A small CTC audio transcriber, trained from scratch: layers 8, 24.1 epochs.
Rows from block 4 of a small CTC audio transcriber, named by matrix and row number. Rows with one number belong to one neuron. Each number is 128 + 24 x the weight over its row's rms, rounded and kept within 0 to 255. All counts start at 0.
After each neuron's rows are labels from the 100 clips, of 14976, where the neuron reaches its highest value: "lies over" is the class under the peak; "responds to" is what is common among them. Only what is clearly more common there than usual is listed. The data: phrases spoken by 400 fixed synthetic voices. In brackets: how many of the 100.
# fc1: MLP up (model.blocks.4.mlp.fc1.weight, 1536x256), inputs 128-191
# fc2: MLP down (model.blocks.4.mlp.fc2.weight, 256x1536, transposed), outputs 128-191

fc1.520 [112 129 132  94 150 146 116  92 100 139 126  97 122  98  94 179 120 110 106  98 163 149 151 119 161 117 137 148 102 132 137 149 117 129 132 127 134 106 115 118 109 121  94 106 105 128 153 176  81 125 169 101 189 116  94 126 168 150 157 140 136 119  82 126]
fc2.520 [109  86 126 133 133 105  59 114  78 149 143 129 163  85 169 133 148 114 112 121 103 123 131 160 134 146 140 115 125 109 117 177 111 180 139 127 114 122 153 103 163 125 136 139 125 114 156  93 135 128 129  86 143 123 151 149 120 154 130  99 131 158 112 105]
lies over: /t/ (65); /ɪ/ (33)
responds to: /eɪ/ (100); /d/ (100); /t/ (100); /p/ (88)

fc1.761 [129 180 157 108 111 138  75 147 104 129 119 115 115 131  98 145 121 125  78 118 120 144 109 143 131 124 177 175 127 126 132 130 136 139 117 108 118 102  96  78 170 138 120 124 146 102 114 101 110 117 120 116 118 161 156 159 121 130 127 114 125 136 134 163]
fc2.761 [124 131 148 139 126 143 143 162 120 116 137 139 137 113 121  86 162 126  76  91 144 117 109 133 144 128 118 135 124 129 100  94 101 120 118 162 102 117 167 159 141 126 130 139 117 155  78  91 116 151 148 112 141 118 137 105 116 149  87 148 137 117 138 102]
lies over: /n/ (94)
responds to: /n/ (99); /d/ (98); /aʊ/ (97); /f/ (78)

fc1.261 [128 132 125 189 118 147 132 140 108 156 127 174 148 130 129 113 128 127 150 187 166  93 114 153 120 128 116  56 140 115 123 122 121 138 141 163 118 153 118 129 155 155 111  89 136 183 126  92 114 107 134 142 112 107 105 108 136 173 148 168 128 146 119 155]
fc2.261 [115  85 112 106 147  80 160 109 126 132 149 124 109 124 140 135 114 120 132  97 129 188 137 141 141 140 125 167 147 134 160 130 127 105 151 124 145 105 145 103 120 122 158 162 135 147  86 146 142 109 144  84 110 140 151 143 111 114 124 102  89 140 126 126]
lies over: /t/ (39)
responds to: /ɝ/ (81); /ɑ/ (63); text has "doctor" (39)

fc1.395 [ 88  91 110 137 104 176  84 139 104 156 158 140 115 116 111 106 109 124 142 124  99 142 171  92 132 135 127 124 191 111 128 131 102 129 134 124  85 144 111 143 105 122  92 116 111 159 132 130 102 153 102  85 157 131  76 126 115 134 159  80 177 165 135 176]
fc2.395 [104 138 134 118 148 147 125 150 129 141 160 154 125 184 135  76 111 139 111 116 158 131 138 154 113 126 115 131  97 114  92 169  56 107  74 115 117 136 115 134 134  89 145 126 142 152 114 183 136 107  92 164  91 146 157 122 121 116 142 133 156  82 150 131]
lies over: /ʊ/ (74)
responds to: /p/ (85); /ʃ/ (78); /ʊ/ (77); text has "pushed" (49)

fc1.124 [113 140 150 115 151 119 109 118 125 124 130 116 146  98 125 112 113 123  76 178 130 106 140 175 101 125 152  91 121  98  77 140 150 136 154  77 111 124 120 122 112 137 125  95 110 166 152 186  84 119 143 117 117 124 106 124 155 150 152 130 102 122 108 152]
fc2.124 [126 139 162 156 129 120 164 101 111  99 179 164 128 125 110  66  94 151 108 162 137 107 108 109 156  84 125 154 133 104 130 111 131 112 171 120 130 121 144 190  93 121 119 158 132 155 120 147 115 103 154  82 149 115  95 101 125 146 106 137 123 111 108 121]
lies over: /l/ (90)
responds to: /dʒ/ (100); /v/ (100); /ɪ/ (100); /l/ (100)

fc1.200 [ 93 125  99 134  97 139 119 171 115 119 102  99 108 128 121 140  75 131 146  80  97 118 141 149 128 113 138  95 153  92  81 129 109 147 126 142 128 165 106 111 154 148  69 176 165 144 135 103 124 108 135  97 186 166 113 122 132 102 127 135  98 136  93 133]
fc2.200 [153 125 115 133 110 141 187 120 129  98 141 123  92 130 136 113 119 150 195 119  98 146 158 125 153  92 139 153  93 137 146  90 130 115 111 147 131 143 104 113 110 139 117 173 153 124 170 160 133 128 172  82 145 167 111 118 129  95  99 108  86 167  99 108]
lies over: /ɝ/ (69); /ð/ (30)
responds to: /ɝ/ (100); /ɹ/ (99); /ʌ/ (97); /ð/ (97)

fc1.631 [144  92 106  96 139 169 105 165 134 133 116 145 132 101 134 134 121 104  85 144 123 114 145 119 165  73 165 184 121 125 115 152 131 158  96 103 142 137 111 129 122 122 123 114 108 138  83 146 116  96 128 100 182 140 138 151 152 145  99  68 119 137 117 142]
fc2.631 [141 125 144  90  86 155 173 126 113 137 105 106  94 155 144 129 114 148 153 163 101 143 109 106 126 111 108 147 128 131  99 121  74 147 142 102 136 140 116 165 140 128 124 147 155 127 136  95 112  97 134 120 126 121 104 165  96 127 144 153 136 119 163 112]
lies over: /l/ (35)
responds to: /oʊ/ (63); text has "holds" (25)

fc1.602 [139 133 108 137 107 101 157 142  91 141 122 122 117 139 118 166 117 116 123 174  79 152  98 132  97 138 115 108 131 133 125 137 174 149 136  58 148 113 139 124 123 134 136  88 111 100 128 134 107 104 105 139 121 153 153 142 170 116 115 144 102 120 112 169]
fc2.602 [102 146 161 129  87 176 112 137 126 111 180 134  92 106 137 149 129 174  95 146 164 144 189 118 101 112 119 151 101 130 133 122  90 160 152 146 136 137 152 120 143 165 102 145 114 141 133 111 184 134 185 128 121 116 150  57 146 110 158 123  81 139 151 155]
lies over: /p/ (99)
responds to: /p/ (100); /l/ (99); /ɛ/ (98); /s/ (98)

fc1.627 [133 132 145 141 101 117 102 110  88 122 128 133 155 125  99  97  90 133 105  99 107 103 141 150 136 107 120 103 162 137 135 168 137 110 125 140  85 142 139 123 123 128 113 135 131 154  93 128 119 107 103  85 113 116 118 143 137 131 148 123 129 191 107 172]
fc2.627 [121 114 125 181 117 173  89 171 122 155 157 132 129 136  78 137 145 176 130 114 133 116 142 132 113 115 115 104 137 118 111 180 102 120 142 105 115 106 125 119 146 110 112 104 121 146 134 159  83 146  96 121 133 119 134  92 150 139 125 141 149 127 147 159]
lies over: /l/ (77)
responds to: /æ/ (100); /ə/ (100); /k/ (100); /s/ (100)

fc1.58 [133 114 139 106 141 122 121 161 102 133  96 132 131  78 121 121 107 148 105 152 102 144 110 135 114 136 121 100 110 155 143 173 155 154 151 106  95 143 116 139  87 114 105 122 136 114 142 132 135 133 117 157 134 151 130 115 104  97 177  94 153 116 134 135]
fc2.58 [156 131 109 129 116 153 120 117 109 112 153 112 113 111 127 130 116 136 164 146 105 152 124 154 104 106 102 127 142 148 163  56 172 124 118 159  94 113  86 129  73 178 132 128 136 168 137 123 104 157 167 136 104 108 151 113 126 129  89 146  66 145  84 138]
lies over: /ʊ/ (88)
responds to: /k/ (92); /ʊ/ (90); text has "took" (60); text has "book" (30)

fc1.646 [131 128 185 124 126 151  99 146 133  89 139  95 130 128 138 118 105  73 119 133 136 133 124  83 101 102  95 146 152 117 137 156 115 125 114 121 138 135 145 144 125 169  86 149  54 134 132 102 111 142 129 131 186 159 129 151 155 146 133 121 122 141  93 148]
fc2.646 [134 121  94  76 130 158  55 175  90 172 108 113 168 139 125 127 130 110 137 134 130 130 125 101  93  89  98 101 162 122 171 137 148 140 122 105 125 137  98 131 183 107 141 132 144 112 131 121 126 138  84 157 161  99  80 142 136 134 139 114 172 142 104 124]
lies over: /n/ (53)
responds to: /ɝ/ (85); /ʌ/ (74); text has "under" (55)

fc1.551 [129 121 150 123 120 149 107 140  99 126 151 125 122 126 118 157 101 109 123 128 116 125 117 110 122 148 130  90 133 121 109 129 105 127 123 121 147 134 128 126 109 131 111  91 111 117  94 150 117 145  89 153 123 142 120 133 186 156 142 192 165 131  78 132]
fc2.551 [125 129 105 172 130 143 115 145 103 142 135 124 126 133  97 116 100 127 143 144 151 174 125 128 152 145 122 173 141 101  83 178  53 132 122  89 129 173 131 134  96 119 130  92 122 124 124 116 111 142 126  99 144 129 164  96 143 145 133 145 144 120 153 162]
lies over: /ʊ/ (38)
responds to: reverberation (63); /g/ (47); /ʊ/ (43); text has "good" (39)

fc1.288 [111 130 125 171 115 194 115  76 131 126 140 123 122 159 129 139  94 129 126 114 122 137 185 115 129 108 134 144 136  93 143 157  78 133 111 106 141 125 124 112 116  99  84  78  89 120 158 123 125 141 140  88 151  91 145 111 146  95 149 111 119 110 136 129]
fc2.288 [171 149 106 167 158 109 107 154 128 129 146 163 165 144 128 114 147 103 139 151 120  95 162 137  69 135  85  46 149 170 128 150 142 111  80  86 139 136 132 114 128 154 120 138 108 105 125  98 129 120  98 168 137 139 149 124 134 147 133 123 127 177  94 124]
lies over: /ɹ/ (61)
responds to: /ɝ/ (81); /v/ (54); text has "river" (35)

fc1.618 [126 125 139  95 156 166  78 117 137 119 184 138 129 146 109 139 135 125  70 135 177 104 132 117 134 110 118 113 130 136 140 151 135 112 105 150 132 142 120 129 176 108 124 127  91 168  83 148 125 127 115 134 140 119 148 172 123 154 130 110 106 149 123 132]
fc2.618 [137 100 141 103  96  94 151 130 135 130 110 139 103 137 149 132 122  96 132  81  75 121 121 117 138 136 144 150 133 128 117 149 113 150 143  79 122 126 160 116 110 105 116 130 151 105 165 138 154  98 136 114 150 133 114 160 120  82 106 126 126 126 120 142]
lies over: /t/ (31); /f/ (30)
responds to: /g/ (44); slow speaker (42); text has "garden" (37)

fc1.568 [130 161 137 134 117 126 133 147 120 137 121 121  88 108 148 172  96 137 131 105 156 148 149 104 107 138 108 136  86 148 119 131 146  97 133  76 154 116 140 128 121 152 100 137 131  89 132 132 133  90 128 135 163 155 123 154 134  75 145 156 100 126  91 154]
fc2.568 [ 79 103 130 117 124 112 139 171 112 149  84 158 109 143 179 131 136 140 146 160 138 162 150 164 104 149  97 119 142 111 125 128  92 186 121 115 149  84 136 152 157 179 107 111 125 156 151 106 147 114 115 191 141 149 139 124 148 116 120 142 124  72 136 116]
lies over: /ɝ/ (83)
responds to: /ɝ/ (95); text has "later" (44); text has "letter" (32)

fc1.728 [ 79 133 130 131 153 126 105 117  89 124 133  90 167  88 114 134  99 154 101 124 106 164 169 122 170 110 127 142 108 120 127 142 116  80 154 130  76 128 116 144 111  85  99 128 146  97 151 131 119 112 141 131  73  87  76 114 117  97 169  95 173 157 137 151]
fc2.728 [132 116 138 113 144 157 130 149 114 129 124 106 116 115 138 193 113 119 176 146 157 168 146 104 133  94 177 156 124 117 133  87 119 133 144 142 152 149 107 132  79 148 104 133 102 129 154 121 135 133 105 174 124 129 116 115 109 157 161 128 109 108  80 138]
lies over: /ʊ/ (72)
responds to: /k/ (82); /ʊ/ (73); /b/ (69); text has "book" (46)

fc1.546 [100 130  77 175 121 134 126 145 146 115 120 152  86  61 145 155 103 164 122 147 136 130 154 147 134 119 171 130 139 117  61 139 151 144 119 105  89 123 103 134 104 124 128 111 127 156 140 132  86  53 101 104 118 128  78 134 128 116 133  96 115 123 150 146]
fc2.546 [107 117  91 130 113 150  98 116  86 127 111 144 120 117 120 164 111 148 122 142 133 164 149 126 151 144 163 129 115 132 161 114 187  95 140 153 105  96 140 142 130 111 101 105 127 153 107 118  98 166 153 100  91 105  88 149 108  75 170 125  92 129 129 149]
lies over: /ɝ/ (42)
responds to: /ʃ/ (58); fast speaker (53); /ʊ/ (28)

fc1.741 [ 78 144 148 126 146 103 127 141 119 110 128 110 123 132 140 117 131 111 109 122 148 120 157 116 111  92 110 101 102 158 119 130  80 108 171 127 108 108 122 114 151 178  91 131 118 173 129 112 116 150 127 106 198 111 128 136 134 121 129 111 160 154 148 119]
fc2.741 [134 131 102 146 135 118 142 139 127 134 145 133 144 146  96 137 146 123 150  81 119  95 153 135 112 151 115  92 158 130 145 104 100 131 150 149 143  97  74 118 145 125 126 122 131  96 123 138 107 143  79 122 125 126  96 126 113 118 153 152 119 162 102 130]
lies over: /t/ (83)
responds to: /ɝ/ (77); text has "timer" (35)

fc1.258 [104 133 110 139 127 148 140 140 114 127  99 159 162 133 107 132 115 104  79 201 125 128 160 136 198 114 139 111 113 162 126 161 129 161 131 113 157 119  89 129 119 137 101 134 111 126 128 137 101 130 145 136 192 136  92 111 186 138 159 102 153 121  96 146]
fc2.258 [133 134 150  89 157 140 128 114 171 125  95 113 147 114 155 153 119 116 137 139 123 148 129 134 178 142 161 100  82 146 165 129 143 134 146 137 136 109  95 101 148 161 167 146 114 125 140 155 122 107 143 105 121  97 123 134 154 136 149 118 141 150  65  89]
lies over: /p/ (82)
responds to: /ɪ/ (100); /p/ (93); /i/ (92); /ɹ/ (91)

fc1.712 [ 98 104 160 123 114 114  95 142 130 113 121 111 145 132 125 117 113  78  88 106 155 139 113  89 113  92 144 158 114 101 108 143 140 135 144  92 161 113 132 110  82 146 139 115 109 125 100 130  98 123 130 157 154 147 185 135 156 168 111 153 151 115  78 137]
fc2.712 [135 120 147 164 175 147 156  87 142 148  96  95 123 141 106 157 158 176 125 139 160 124 120 160 108 155 138 120 121 119  84 184  77 107  81  99 159 152  94 136 143  89 119 109 103 125 114 156 147 159 150  95 142 145 168 134 128 112 169 108 104 117 123 143]
lies over: /aɪ/ (87)
responds to: /aɪ/ (92); reverberation (75); /tʃ/ (41); text has "child" (29)

fc1.12 [109 153  46 129 167 147 145 113 152 136 138 148 153 124  74 122  85 149 112 124 107 120 124 126 159 145 164 116 119 165 134 168 150 151 157 125 126  83 129 132 143 166 103  92 126 141  68 137 126  65 105  94 141 144 119 118 170 122 142 124 144 134  83 133]
fc2.12 [134 141 110  99 111 138  74 131 166 103 122  97 120 145  88 147 158  95 128 117 128 127 164 109 120 120 153 107 159 169 161 106 148 110 101 125 126 123 138  93 167 130  96 111 127  92 184 153  87 154 127 150 148 117 142 145 133 129 128 102 168 118 111 100]
lies over: /p/ (41); /ɔɪ/ (37)
responds to: /ɔɪ/ (80); /p/ (80); text has "point" (70)

fc1.292 [121 135  88 130  96 110  97 121 103 108 110 110 123 121  69 115 122 168 157 134 142 124 166 171 103 139  92 102 141 145 104 108 140 138 133 121 101 145 122 101 164  81 102  90 138 139 142 108  99 149  68 147 107 130  92 123 124 135 150 163 141 129 137 122]
fc2.292 [108 137 109 110 136 116 165 115 142 149 113 123 157 124 106 108 186 134 147 131  89  98 124 134  64 161 105 166 149 127 131  99 116 144 142 128 139 169 149 140 124 142 122 131 121 130 157 106 132  99 174 151  83 125 106 114 135 141  97 131 115 125 146 118]
lies over: /ɪ/ (56)
responds to: /ɪ/ (84); text has "near" (56)

fc1.323 [117 140 152 147 119 142  94 114 125 137 134 125 101 125  59 119  79 151 151 130 147 113 137 142 106 151 151 106 133 116  95 153 121 143 167  88 116 135 121 146 102 114  87  86 134 155 136 113 106 131  90 108 150 139 142  79 160 105 123 172 126 147 117 133]
fc2.323 [ 99 134 141 169 138 129 123 160 107 130 104 135 111 148 132 146 146  94 104 139 152 113 125 121 111 117 133  94 134 104 140 154  72 121 158 134 102 143 145 105 189 132 141 139 150 143 146 107 129  99 109 125 152 140 118 140 110 138 119 116 161 129 167 145]
lies over: /l/ (45); /ɛ/ (38)
responds to: /ɛ/ (93); /oʊ/ (70); /ð/ (55); /j/ (53)

fc1.180 [150 106 111 150 134 119  76 160 110  98 143  88 136  99 115 113 107 102 149 132 131 147 107  86 155 138 157 134 196 118 110 139 154 113 140 136 153 165 146 124 112 112 113 133  85 123 108 140 111 166 102 139 111 132 125 169 128 117 132 138 123 134 109 157]
fc2.180 [126 107 120 188 132 114 172 103 147 104 156 122  91  85  86 123 112 160 160 140 132 145 132 107 131 107 142 154  81 126 114  76 139  77 160  96 149 144 134 157  94 143 149 122  97 163 107 121 122 136 126  91 152 131 143  90 121  96 152 150 104 125 137 129]
lies over: /p/ (91)
responds to: /ə/ (100); /n/ (100); /p/ (95); /oʊ/ (93)

fc1.13 [ 97 108 164 117 118 168 124 123  79 141 140 126 115 126 158 161 112 115 123 163 141 123 104 143 142 111  94 122 113 105 102 106  78 221  98 156 121 136 124 157 179 109 133 123 140 123 129 121 113 132 140 125 136 157 175 113 145 124 107 114  86 164 135 138]
fc2.13 [148 126 157 115 136 116 115 150 164 116 152  97 168 118 119 110 177 155 122 135  82 116  90 120  63  95  95 127 131 111 164 169 156 118 157 119 164 106 130 193 112 139 114 116 141 101 166 146 134 143 106 143 145 117 130 146 115 114 151 116 131  93 104 144]
lies over: /t/ (66)
responds to: /ɝ/ (76); text has "sister" (40)

fc1.574 [120 143 147 127 131 154 113 111  99 115  99 115 149 126 119 134 142 131 123 155 196 104 128 110 112 130 144 111 162  85  84 136 126 183  98 141  93 122 118 128 124 142 129 135 129 127 187 142 116 154 163 136  84 145 114 130 120 119 114 128 164 159 140 134]
fc2.574 [142 122 174 103 136 114 138 113 135 165 124  99 166 102 185 152 130 143 104 118 119 134  49 107 145 117 122 140 123 136 155 113 146  93 109 135 112 124 107 165 133 130 108 152 125 112 121 141 139 130 139 131  91 106 171 125 111 122 126 121 117 157  83 123]
lies over: /n/ (43)
responds to: /dʒ/ (75); /eɪ/ (65); /tʃ/ (44); text has "change" (33)

fc1.730 [130 139 148 123 173 185  83 105 123 118 107 154 133 115 106 136 122 135 116  99 153 113 140 146 139 107 140 171 133  94 116 184 136 105  98 131 137  99 109 121 162 101 104 146 113 120 101 167 145 114 139  99 126 143 138 149 126  78 167  93 126 128  81 154]
fc2.730 [138 165 104 122 124 122 149 127 116 143  87 155 130 165 102 114 176 152 198 122  99 118 137 123 157 122 140 160  97 131  79 128  72 158  94 152 113 106 121 111 114 112 130 108 122 133 169 154 159  96 141  96 111 161  92 166 117 103 130 123 123 107 160 105]
lies over: /ʊ/ (86)
responds to: /p/ (88); /ʊ/ (86); /ʃ/ (86); text has "push" (49)

fc1.686 [130 117  92 129 134 125 121 112 127  94 129 134 141  98  78 111 115 151 105  85 117 122 149 175 135 120 118  99  88 188 117 145 152 122 158 112  96 123 110 117 123 111  35 105 119 124 119 111 107 136 131 107 124  78 104 152 141  88 140 116 149 176 128 110]
fc2.686 [126 115 147 120 126 142 144 121 163 130 107 123 138 115 161 159 141 106 124 142  98 151  88 123 148 113 155 133 111  77 140 127 167 125  85 113 146  65 116 138 168 173 170 150 142 145 127 112 131 104 170 109 139 133 137  90 115 120  88 126 104 128  98 130]
lies over: /aɪ/ (62)
responds to: /aɪ/ (79); reverberation (71)

fc1.176 [ 91 125 113 161 103 159 109 134 152  74  99 103  98 134 101 150  88 139 139 143 112 118 160 143 129 118 163 112 125 145  73 154 126 149 129 106 153 116 112 133 137 129 123 110 137 131 104 151 142  96  78 115 146 121  97 155 133  72 132 159 115 132 155 116]
fc2.176 [ 74 140 119 110 102 152  90 126 103 110 130 104 130 109 118 162 109 116 115 163 174 156 129 113 116 133 131 132 120 113  88 151 100 117 175 122 126 161 134 143 187 143 120 126 153 158 161 146 126 101 138 121 146  95 128 120 127  64 118 100 159 138 194 127]
lies over: /l/ (74)
responds to: /oʊ/ (96); /l/ (94); /ə/ (82); /h/ (66)

fc1.132 [125 122 130 154 120 124  85 165 115 135 156  99 154 101 143 125  97 117 131 120 107 138 120 113 166 130 112  83 118 137 123 180 135 132 148 139 136 125  87 149 133 168 141 103 112 113 103 141 110  79 108  97 188 112 124 109 156 109 169 144 162 146 102 156]
fc2.132 [168 165 113 171 139 122 119 136  56 146 140 117 165  77 133 132 135 172  92 110 143 139  91 134 138 125 102 129 135 137 155 128 142 156 167  98  84 140 116 130 141 118 117 114 108 122 143  94 103 161 122 119 125 114 109 141 144 121 128 103 144 183 148 106]
lies over: /p/ (36)
responds to: /ɛ/ (92); /s/ (81); /p/ (60); text has "slept" (43)

fc1.174 [118 138 146 128 143 100  96 140 146 132  79 135 134 165 102 118 118  97  84 104 117 103 122 124 126 104 169 143 136 126  77 161 120 154 104  72 150  78 120  76 115 143 130 192 123 139 119 120 125 132 150 178 195 154 152 126 170 137 103 148 135 102 115 129]
fc2.174 [151 143 135 128 154 163 166 109 132 148  90  85  92 115 137 160 137 181 103 122 108 130  87 125 153 133 174 146  94  92 109 184 108  86  72 116 154 124  85 121 121 121 134 140 156 107 112 140 160 140 105 140  95 158 137 130 143 141 143 132 125 116 113 149]
lies over: /aɪ/ (91)
responds to: /aɪ/ (93); /tʃ/ (37); text has "child" (27); text has "behind" (26)

fc1.205 [125 138 150  99 151 136 111 137 128 124 123  91 162 109 129 134 111 137  94 116 164 102 112 125 117 102 106 111  97 112 149 140 145 106 164 112  97 131 141 132 135 139 138 110  93 165 154 136 115 108 153 124 131 116 143 117 132 133 142 128 165 173  95 149]
fc2.205 [102 141 175 150 113 144 125 121 125  91 132 124 122 138 140 151 119 160  77 143 131 118  86 135 131 125 167 104 130 126 154 113 130 118 131 163 110 175  98 127 136 145 122 130 141 176 140 114 132  82 171  95  93 100 117 109 125 128 166 115 114 144 157 161]
lies over: /n/ (54); /ɪ/ (37)
responds to: /dʒ/ (95); /ɪ/ (72); /v/ (51); text has "village" (41)

fc1.409 [113 126 117 150 136 170 114 106 114 143 143 134 129 117  79 156 111 146 104 120 114 192 170 162 109 110 142 168 111 143 142 158 138 160 123 126 142 117 139 105 135 101  56  96 142 145 105 135 123 113 136 138 134 127 155 137 167  68 106  76 168 122 124 120]
fc2.409 [149 128 133 109 107 146 124 124 146 110 107  80 116 124 152 145 104 125 162 136  85 122 126 158 154 134 145 150 106 138 161 101 105 128 112 115 157 109 119  97 111 167 174 173 104 131 118  99 114 127  81 153 119 126 131 118 121 125  96 130 105 171 121 147]
lies over: /aɪ/ (59)
responds to: /aɪ/ (67); child-like voice (45); text has "find" (26)

fc1.518 [113 155 129 148 135 184  91 114 102 145 104  95 171  93 119 170 103  87  79 114 147 132 167 138  94 132 165 128  96 137 103 140 108 133 157 111 143 110 100  82 139 131 109 137 142 141 113 124  82 133 130 133 177 144  99 129 151 112 139 116 167 117 127 132]
fc2.518 [158 127 120 104 185 127 134 137 130 110  81 139 173 117 156 142 131  65 137 110 136 108 160 159 119 143 115  94 121 124 120 139  86 132 103 104 159 141 122 132  73 164 147 106 128  93 124 108 131 110  89 153 137 162 121 156 128 163 105 140 163 143 123 115]
lies over: /t/ (95)
responds to: /t/ (100); /eɪ/ (72); text has "timer" (39); text has "table" (33)

fc1.363 [114 114 131  99 161 142 140 137 140 138 112 107 104 135 134 167 105 117 139  99 132 137 131 124 161  99 152 164 122 143 150 135 130 131 112 149 159 135 117 125 112 151  92 158 100 108 139 150 104 115 135 116 122 139 124 156 149 148 135 145 167 150 122 136]
fc2.363 [121 100 146 147  92 125 190 101 130 121 162 136 138 142 127 121 102 137 129 204  93 135 104 167 128 129 130 185 122 116 110  88  81 152 143 147 155 121 102 169 141  88 103 132 118 161 114 125  95 127 159 118  81 119 141 135 153  90 116 123  86 134 188 140]
lies over: /t/ (70)
responds to: /t/ (98); /s/ (89); /ɑ/ (77); /p/ (65)

fc1.343 [148 137 114  92 137 154 150 138 128  85  81 102  90 124  99 136  88 145 159  82 102 135 139 123 163 128 133 144  87 136  89 180 129 138 112 117 112 133 159 125 156 133 116 133 120 120 128 142 119  93 182  84 157 169 136 137 173  82 113 127 145 173 115 158]
fc2.343 [153  76  85 128 139  96 134 116 160 181 162 150 128 147  86  95 116 144 133 119 118 105 187 125 123 141 142 142  96 106 141 134 157 126 128 148 147 144 133 106 139 115 110 152 135 147 124 115 114 111  96 109 130 116 130 124  72  95 111 141 113 117 142 108]
lies over: /ɝ/ (56)
responds to: /ɝ/ (86); reverberation (65); /ʌ/ (43); /ð/ (36)

fc1.398 [131 115  57 136 117 105 158 110 137  86 156 124  73 134  73 125  99 143 164 147 142 106 147 129 142 121 104 117  95 141  78 136 126 127 158 102  97 155  98 127 104 149 111 129 106 106 127 115 126 147 115 122 166 120  78 157 138 168 134 144 136 168 102 140]
fc2.398 [ 86 101 122  93 165 154 155 171  96 119 138  76 132  84 133 118 154 155 121 161 100 119 152 148 141 120  97 116 122 114 131 124 106 146 142 181 145 120 115  89 125 132 115 118 133 137 119 129 138 158 119 122 150 124  89 123 151 163 122 103 112 161 142  90]
lies over: /ɪ/ (43)
responds to: text has "near" (33)

fc1.16 [111 145 149 152  75 117 140 131 129 149 165 115 153 168 109  80  84 134 133 108 134  71 134 121 149 117 110 138 139 150 113 107  94 122 123 138 119 139 134 130  93  89 118 101  89 126  94 114  92 149 105 143 128 145 143  99 177  94 113 141  96 134 104 139]
fc2.16 [144 165 134  84 101 125  92 167 114 147  90 129 152 103 155 194 144  66 131 119 195 118 151 133  78 127 141 169 147 124 118 122  96 157 121 136 131 131 119 119 118 163 116  94 114  88 156 141 160 122  95 156 159 119 158 150 130 159 135 133 141 100 140 113]
lies over: /ɹ/ (81)
responds to: /ɹ/ (89); /oʊ/ (84); /z/ (57); text has "zero" (44)

fc1.419 [ 92 129 134 105 147 158 104 112  94 160 154 124 132 130 120 150  94 166 126  79 107 154 154 122 142 109 117 127 112 144 104 159 119 138 140 139  84 121  78  91 135  95 104 111 145 140 126 141 140 146 115 141 116 143 118 119 179  75 149 104 173 190 147 147]
fc2.419 [160 119 111 125 135 191 142  96 124 138 148 112  97 126 131 119 100 143 136  88 141 169 168 150 147  92 122 174  73 134 121 113 140  98 156 142 136 153 109  97 124 122 131 143 146 119 104 104 164 152 166 151 104 151 138 113 127  91 135 122 114 144 150 106]
lies over: /ɪ/ (54)
responds to: /k/ (99); /u/ (83); /j/ (77); /z/ (77)

fc1.179 [123 119 138 111 104 108  94 138  96 146 154 138 110 128 119 125  98 121  90 129 167 100 162 128 129 145 153 124 117 103 142 164 173 103 148 135  98  99 115 133 101 126  99 108 104 162  65 137 136  87 159 128 134  96 128  94 103 120 125 128 125 128  92 133]
fc2.179 [108 118 119 179 123  92 184 117 123 141 154 133 137 145 137 137 172 162  88 133 115 100 127 124 103 167 121 136 121 135 150 152 152 159 119 118 117 153 162 136 107 126 113 119 110 145 110 146 128 140 123 109 172 119 137 137 103 129 111 124 111 101 166 131]
lies over: /l/ (55)
responds to: /ɪ/ (77); /v/ (69); /dʒ/ (67); text has "village" (64)

fc1.480 [132 129 125 148 113 114 105 118 117 161 121 109 129 127 138 115 128 149  74 119 148  98  99 115 141 118 163 138  98 158 149 151 152  82  99  79 107 138 103 152  89 116 138 154 143 158 124 153 135  95 116  88 154 157 107 152 127  80 123 107 112 119 137 157]
fc2.480 [169 136 115 169 149 112 116 142 115 114 162 110 131 126 140 112 109 131 148 122 117 153 118 157 144 109 123 100 134 100 111 124 108 172 128 162 108 117  83  56 135 162 130 122  76  97 151 133 127 137 142 129  83 115 105 135  99 145 177  92 114 162 107 126]
lies over: /ɪ/ (34)
responds to: /ʊ/ (52); /ʃ/ (40); /g/ (35)